Rows from block 4 of a small spectrogram enhancement model, named by matrix and row number. Each number is 128 + 32 x the weight over its row's rms, rounded and kept within 0 to 255. All counts start at 0.
After each channel's rows are labels from the 100 clips, of 14848, where the channel reaches its highest value: "top examples" is what is common among them; "peak in band" is the frequency band that holds the peak. Only what is clearly more common there than usual is listed. The data: telephone keypad tones over noise or synthetic speech. In brackets: how many of the 100.
# conv: 3x3 conv (model.mid.0.conv.weight, 128x128x3x3, each kernel summed), inputs 43-85

conv.10 [102  93 133 128 148 135  95  96 133 103 129  92 140  99  87 141 130 128 164 109 115 126  83 158 123 142 134 149 118 109 112 122 129 154 114 111 193 118  92 114 138  86 135]
top examples: number of keys: 2 (29)
peak in band: 1000 to 2000 Hz (54); 500 to 1000 Hz (42)

conv.30 [125 108  97 157 140 142 133 151  90 123 160 100  91 117  95 105 138 137 196  65 176 126  63 110 117 140 119 157 118 108 161 125 140 113  88 150 168 113  94  98 115 139 138]
top examples: white noise (60)
peak in band: 1000 to 2000 Hz (58); 500 to 1000 Hz (38)

conv.33 [112 126 115 118 112 126 195 168  93 131 170 151 122 129 124 153 106  73 158 107 117 149 119  97 189  78 137  74 156  92  90 161 116 151 108 121  99  99 143 108 148 150 135]
top examples: clipping (28)
peak in band: 500 to 1000 Hz (81)

conv.97 [130  95 135 118  94 124 138 111 147 142 138 133  96 130 175 137 180 120  90 140  95 144 146 202 139 115 160  94  71 156 171 149 164 100 104  51 143 131 168  96 144 167 115]
top examples: rumble (68); muffled (low-pass) (31)
peak in band: 500 to 1000 Hz (87)

conv.88 [105  99 118 134 144 113 101 151 120 145 175  90  60 145 149 144 144 120 117  85 173 125 126 134  89  89 123 117  94 127  97 160 103  34 106 144 138 174 115 163 117 160 100]
top examples: clipping (46)
peak in band: 1000 to 2000 Hz (30)

conv.76 [110 143  88  93 122 146 111  86 100 122 149 144  83 129  86 151 156 129  82 166 128 131  78 155 101 172 133 117  63 120 137 114 117 146 162 151 108 229 111 111 136 140 150]
top examples: mains hum (37)
peak in band: 2000 to 4000 Hz (86)

conv.58 [ 66 131 140  93 107 178 160 140 128 105 148 175  91 129 131 116  85  67 130 112 154 147 179 174 142 106 140  66 151  82 134 201 176  92 128 102 169 187 138 130 174 136 156]
top examples: clipping (39)
peak in band: 500 to 1000 Hz (48)

conv.53 [ 96 160  90 108 119 161 120 207  72 163 123 101 186  97 133 117 110 145 150 100 100 166 152  74 107 132 103  70 146 116 125 100 160 158 150 215 117 149  83 145 118 184 195]
top examples: mains hum (82)
peak in band: 250 to 500 Hz (90)

conv.6 [ 85 161  82 130 103 100 188 116 106 136 179 172  52 127  93  92 174 110  93 138 134 123 103 148  91 186 136 141  87 114 136 137 154 123 124 148 101 145 126 134 131 109 222]
top examples: number of keys: 1 (49)
peak in band: 4000 to 8000 Hz (100)

conv.68 [128 105 129 118 117 163 159  72 144 132 165  34 183 114 111 145 176 106 136 135 178 132 130 118 134  72 122 102 117 128 140 122 141 105 197 131 182 117 121 105 133 140 114]
top examples: mains hum (74)
peak in band: 2000 to 4000 Hz (51); 1000 to 2000 Hz (44)

conv.124 [175 137 101 108  94 133 146 179  95 113  82 182 145  92 176 148 154 111 141 124 114 161 142 133 144 114 136  96 112 138 112  98 132 192  71 133 117 110 101 106 106 195 129]
top examples: speech (67); clipping (34)
peak in band: 250 to 500 Hz (55)

conv.8 [107 112  92 175 127 176 134 134 113 120 150 116 137 119 133  89 105 142 162  96 144 161 112 119 135 140  94 181  68 107 137 101 157 145  51 103 162 141  83 129 106 123 116]
top examples: thin (high-pass) (58)
peak in band: 250 to 500 Hz (69)

conv.1 [143 107 102 126 117 160 144 104  82 115 169 137 160 114 154 155 119 141 164 146 136 155 115 117 145 142 115 157 115 157 127  97 138 186  99 139 137  99  94  86 166 120 128]
top examples: speech (64); mains hum (45)
peak in band: 500 to 1000 Hz (83)

conv.0 [160 114 112 141 117 144 133 138 114 123  80 176 136 129 194 159  72 119 110 145  94 149 137 105  93 124 102 133 134 144  79  95 164 189  80 127 108 137 112 104 103 102 119]
top examples: rumble (50)
peak in band: 2000 to 4000 Hz (64)

conv.43 [164 127 108 177 143 189 112 113  79 108 193 170  77 145 152 124 172 140 121 169 109  98 104 151 139 119 145 168 109 141 108 158 151 152  91 105 119 131 158  45 132 171  65]
top examples: rumble (74)
peak in band: 500 to 1000 Hz (83)

conv.117 [154 125 134 156 207  95 155 133 157 128  68 109 168 159 137 119 112 169 163 112 112 104 102  58 131 150 100 173 121 140 146 141  86 125 148 141 103 113 101 133 123 123  54]
top examples: mains hum (94)
peak in band: 1000 to 2000 Hz (96)

conv.45 [115  64 123 116 146 152 131 129 116 124 142 172 151 100 119  45 188 119 141  94 140 157 151 159 198  82 152 120 121 114 107 107 125 142  98 103 125  60 111 119 188 104 136]
top examples: reverberation (76)
peak in band: 500 to 1000 Hz (76)

conv.116 [133 141 118 134 162  87 112  96 153 119  97  92 154 144 120 198 121 178 165  80 173 147 139  99 168 114 109 157 169 118 184 113 118  74  86 121 132  89 133 153  70 120  65]
top examples: mains hum (54); clipping (42)
peak in band: 2000 to 4000 Hz (52)

conv.90 [154 169  71 137 133 109 129 112 123 146 123  63 136 122  84 136 105 197 150 152 111 112 121  72 120 106 108 153 145  84 130 121  94 110 148 161 105  87  75 185  40 122 135]
top examples: thin (high-pass) (92); white noise (73)
peak in band: 500 to 1000 Hz (79)

conv.51 [131  94  87 113 145 134 119 181  71 146 158 180 131 137 172 144  59 160 144 115  95 165 157  76 132 135 109 128 122 133 110 139  92 137  53 135  73  89 125  94 177 127 131]
top examples: mains hum (100)
peak in band: 250 to 500 Hz (100)

conv.20 [140 136 125  96 122 113 172 110 146  55  67 150 132 146 134 135 105 170 177 139 132 127 171 113 173 128 145 100 168  88 106 178  70 113  78 104 118  70  92 118 107 127 129]
top examples: clipping (32)
peak in band: 500 to 1000 Hz (41); 1000 to 2000 Hz (33)

conv.61 [ 94 144  96 122 178 176 162 152 110  98  74 155 120 101 212 107 113 152 109  66 147 192 157  90 121 164 109 106 144  90 171 117 133 142  69 154 151 128 104 161 147 160 120]
top examples: clipping (29)
peak in band: 2000 to 4000 Hz (70)

conv.125 [124 153 128  83  78 173 182  61 130 117 114 133 150 114  90 102 185 104 113 174 124 138 144 196 120  72 129  82  83 130 135 110 147 106 170 133 138 161 119 147 109 160 149]
top examples: clipping (49)
peak in band: 1000 to 2000 Hz (42)

conv.101 [139 123  94 152  86 158 103 168 116 109 166 203 141 166 221  95 105 122  75 161 123 217 119 136 144 105 101 126 109 113 211 132 156 146  64 123  78 153 144 102 116 186 102]
top examples: rumble (83); clipping (28)
peak in band: 0 to 250 Hz (84)

conv.59 [ 91 118 115 145  85 135  73 128 103 131 124 153 117 142 206 160 140 119  75  98 122 188  68 130 117 149  82 133 101 171 144 104 156 186 108 105 117 133 133  79 133 181  93]
top examples: rumble (81); clipping (26)
peak in band: 500 to 1000 Hz (70)

conv.121 [149 171 139  97 164 116 180  84 150 112  97 103 139 142  87 174  93 132 189 133 119 167 137 130 137 123 151  82 172 144 135 142  74 134  95 171 123 127 116 139 198 202 116]
top examples: speech (97)
peak in band: 2000 to 4000 Hz (77)

conv.74 [145 177  97 126 134 141 115 101 124  66  93 156 131 184  92 176 120 180 158 121 125 142 111 119 208 146 110 121 175  66 154 158  90 139 124 169 111 127 106 111 112 140 140]
top examples: speech (83); clipping (26)
peak in band: 1000 to 2000 Hz (46)

conv.62 [ 73 123 107 170 123 138 144  72 112 113 146 172  84 104 163 192 177 124 106  98 218 129  80 130 112 158 115 156 151 118 135 150 174 115  98 107 127  92 128 103 133 153 121]
top examples: clipping (26)
peak in band: 2000 to 4000 Hz (61)

conv.77 [ 63 136 114 150 138  85 114  95 144 121  85 149 132 151 120 162 159 206 141 152 146 107 108 121  62 222 134 139 124 139 148  84 124 158 115 138 105 160 127 139 105  93 149]
top examples: muffled (low-pass) (36)
peak in band: 2000 to 4000 Hz (99)

conv.81 [135 146 123  92 133  94 169 103 163 132  31 169 189 121 111  82 174 132 171 160 154 105 102 100 131 165 139 109 165 139  96 138 163 133 188 160 159 137 144 161 132 101 179]
top examples: number of keys: 2 (29); clipping (26)
peak in band: 2000 to 4000 Hz (64)

conv.118 [ 95  96  99 185  62 125 125 122 107 143 166 154  99 140 121 180 151 156  55 150  70 151  97 124 105 137  83 158 100 143 129 129 114 118 128 117  76 119 115 107 100 106 143]
top examples: mains hum (94); speech (80)
peak in band: 500 to 1000 Hz (100)

conv.65 [112 141  71 155 104 146 132 116 107 160 175 121 115 122 144  59 145 111  95 162 164 163 109 154 103 116  94 112  69 117 140 110 204 152 131 125 103 112  95 151  89 104 145]
top examples: white noise (54); thin (high-pass) (48); muffled (low-pass) (39); number of keys: 1 (28)
peak in band: 250 to 500 Hz (35)

conv.71 [135 137 131  93 132 126 182  89 120 139  44 128 105 109 102 156 190 132 135 108 133 129 156 195 144  84 122  44 156 135 113 127 157 135 176 120 162 113 134 129 130 101 131]
top examples: clipping (90)
peak in band: 2000 to 4000 Hz (61)

conv.56 [ 84 118 142 161 112 118 129 137 132 167 129 168 195  97 162 126 127 117 193  83 113 209 154 190 175 128 135 124  95 148 148  92 150 147  89  67  82 100 141  89 155 115  95]
top examples: rumble (64); muffled (low-pass) (38)
peak in band: 2000 to 4000 Hz (72)

conv.64 [112 126 102 123 109 123 153 159  90 114 113 186 108 142  79 231 145 148 153 108 133 125  66  72  70 147 143  74 169  97 163 148  87 107  90 156 168 113 104 113  85 163 184]
top examples: speech (89); mains hum (50)
peak in band: 500 to 1000 Hz (91)

conv.84 [144 173  94 136 132 106 127 125 111 128 112 157 100 121 169 115 130 175  98 120 112 120 126  98  67 102  89 125 165 104 160 157 146 182 129 205 112 132  75 152 105 157 148]
top examples: thin (high-pass) (92); white noise (56)
peak in band: 1000 to 2000 Hz (59); 500 to 1000 Hz (33)

conv.31 [105 160 150 193  92 109 127 130 105 132 174 159  59 175  97 160 170 144  83 135 139 127 140 121  97 159 153 133 156 106 181 132 141  94 135 112 148 127 157  88 109 133 181]
top examples: speech (75); rumble (38); thin (high-pass) (31)
peak in band: 500 to 1000 Hz (68)

conv.2 [127 174  69 113 100 161 144 144  93 165 124 123 122  80  71 102 112 194 163 109 105 179 141 134 119 152 112 150 110 102 213  83 115  93  87 206 186 106  99 166  91 138 124]
top examples: thin (high-pass) (68)
peak in band: 500 to 1000 Hz (69)

conv.113 [156 102 107 123 113 169 169  64 134 108  66 105 143  82 111 127 201 122 127 111 139 128 129 152 109  95 122  88  85 119 143  98 169 130 187 105 151 136  98 117  78 118 184]
top examples: clipping (90)
peak in band: 2000 to 4000 Hz (69)

conv.23 [115 203 102 124 129 144 125 121  93  95 118 163 121 124 113 134 101 157 112 162 169 155  92 151 157 151 105 182 191  54 121 147 102 128 109 183 131  97  88 128 105 115 126]
top examples: white noise (91); thin (high-pass) (89)
peak in band: 1000 to 2000 Hz (85)

conv.12 [168 110 103 116 163 107 137 107 122  87 116 122 127 146 120 149 143 206 163 116 134  86  99 105 133 131 132 188 142  96 149 151  65 116 100 144  81  92  83 121  44 122 132]
top examples: thin (high-pass) (90); white noise (77)
peak in band: 1000 to 2000 Hz (76)

conv.89 [106 140 135 123 153 145 147  22 144 152 103 132 145 136  92 119 172 129 103 157 142  98 126 108 108 109 128  94 106 101 162 150 146  90 173 100 173 105 104 102  83 173 183]
top examples: rumble (51); thin (high-pass) (50)
peak in band: 500 to 1000 Hz (52); 250 to 500 Hz (48)

conv.27 [ 84 139 100 162 120 101 129 201  92 174 154 146 134  62 143 104  95 139 120 110 119 142 139 107  68 161 111 103 123 112 137  91 170 174 123 187  98 124  85 182  98 135 182]
top examples: number of keys: 1 (43)
peak in band: 4000 to 8000 Hz (52); 500 to 1000 Hz (32)

conv.44 [160  59 135  99 150 153 101 200 108 135 169 106  95 117 137  94 111 107 128 135  22 115 137 133 124  48 150 105 132 151 138 176 103 104  95 139 119 139 136 116 181 136 103]
top examples: thin (high-pass) (92); pink noise (64)
peak in band: 1000 to 2000 Hz (100)

conv.39 [117 123 174 144 107 130 147 109  71 160 137 138 125 154  72 180 155 136 127 152 106 135  69 143 123 178 119 149 111 161 108 101 109 163 106 147 159 109 134  76 158 141 106]
top examples: speech (62); mains hum (52); muffled (low-pass) (43)
peak in band: 500 to 1000 Hz (45)

conv.48 [114 166 162 139 133 115 151  96 139  77 121 132  91  71 110 140  93 104 110 148 131  78  90 151  84  76 115 158  91 131 119 116 143 156 171 151 164  75 116 181 131 154 152]
top examples: number of keys: 4 (36)
peak in band: 1000 to 2000 Hz (69)

conv.85 [138 157 121 135 174 166 144  94 121  89  83 127 181 128 110 141 130 133 186 121 111 134 111 118 118 120 154  59 134 133 178 124 128 132 104 148 152 131  96 109 150 196 156]
top examples: speech (92)
peak in band: 500 to 1000 Hz (85)

conv.75 [106 162 137 157  91 124 148  69 155 145  82 177 165  96 121 150 109 159 100 162  52 147 159 145 110  72 106 158 183 123  96 114 122 116 144 118 111  88 131 155 118  57 109]
top examples: clipping (41)
peak in band: 500 to 1000 Hz (39)

conv.21 [178 126  99 153 163 163 108 109  96 141 143 136 106 105 146 106 121 120 147 173 108  85 116 122 152  72 163 187 113 130 108 150 126 169 108 123  83  71 119  84  92 173 136]
top examples: rumble (69)
peak in band: 250 to 500 Hz (95)

conv.111 [111 135 103 135  50 153 160 215 117 115 152 174  96 113 175 102 125 122 153 140  87 171 163 175 115  99 128  92 104 139 166 136 162 116  79 118 178 150 174 148 182 149 124]
top examples: white noise (95); muffled (low-pass) (94)
peak in band: 1000 to 2000 Hz (75)

conv.7 [114 121 144 102 127 131 105 108  73 147 105 115 104 161  96 146 136  93 106 100 124  80  71 118 113  91 119  22 153 127 129 163 136 118 211 129 173 143 118 149 143 123 173]
top examples: speech (61); number of keys: 1 (27)
peak in band: 1000 to 2000 Hz (41)

conv.78 [154  78 111 162 104 119 120 157  79 147 151  93 102 141 103 163 181 127 107 119  98 106  59  72 156  93 109 139 120 165 102 106  88 166 128 131 135  80  99 123 150 132 137]
top examples: mains hum (97)
peak in band: 500 to 1000 Hz (100)

conv.112 [146 109 131 127 128 152  43 108 106 144  99 109 129 149 104 145 214 124  96 167 122 135 106 164  60 185 145 119  85 134 238 108 168 113 117 156 165 146 140 166  88 145 159]
top examples: number of keys: 2 (33); number of keys: 1 (27)
peak in band: 1000 to 2000 Hz (74)

conv.91 [174  94 163 117 195 181  81  69 152 149 122  80 165  99 133  77 156 152 162  80 111 128 129 101 116  82 112 177 115 135 139  81 135 128 129 114 150  68  94 122 153 128  83]
top examples: reverberation (96)
peak in band: 1000 to 2000 Hz (63)

conv.11 [161 111 106 119 114  57 196 134 121 153  68 152 133 126 130 142 122 122 106 124 134  94 145 108 110 105 116 133 127 118 155 127 135 147 150 164  87 113 144 144  73  95 197]
top examples: thin (high-pass) (66); white noise (47); number of keys: 1 (30)
peak in band: 250 to 500 Hz (68)

conv.18 [160 103 136 149 159 145  95 163 168 148  58  99 214  83 150  53 130 159 134 118  88 148 193  94 160  88 105 166 155 137  91  66 152 158 140 150  71  64 114 162 139 138  68]
top examples: reverberation (91); number of keys: 3 (28); number of keys: 2 (27)
peak in band: 500 to 1000 Hz (86)

conv.22 [125 146 142 164 104  72 124  55 131 132 140 140 155 120 123 184 145 159 156 156 136 103  85 133 121 146 147 207 139 152 139 120 103 167 124 101  81  42 116  95  99 114 119]
top examples: muffled (low-pass) (45); mains hum (43)
peak in band: 2000 to 4000 Hz (58)

conv.16 [134 142 112 112 126 134  88  48 167 149 117 104 123 117 157 118 139 139  76 153 169 161 166 167 131 129 159 170 138 104 146 122 126  94  99 125 110  90 112 107  98 127  84]
top examples: mains hum (83); thin (high-pass) (62)
peak in band: 500 to 1000 Hz (95)

conv.38 [129 118 104 150  59 193 141 135 136 131 122 137 119 118 100  78 132 140  69 157  76 186 126 139 114  86 100 138 125  98 146  80 113  93  98 126 178 120  97 178 138 112 130]
top examples: thin (high-pass) (60); rumble (44)
peak in band: 1000 to 2000 Hz (94)

conv.4 [110 159 109 145  79 116 175 165  97 139 124 170 106 129 149 129 148 144 181 135  84 149 146 163  80 110 130  83 115 144 145 155 154 114  51 165 129 108 161 118 153 128  97]
top examples: number of keys: 2 (28)
peak in band: 250 to 500 Hz (69)

conv.72 [105 136  89 124  74 130 151  94 121 109 139 147 104 123 124 121 170 111 103 121 167 128 118 149 124 121 127 151 121 127 109 123 155  93 134 127 136 135 112 128  92 122 188]
top examples: clipping (58)
peak in band: 2000 to 4000 Hz (89)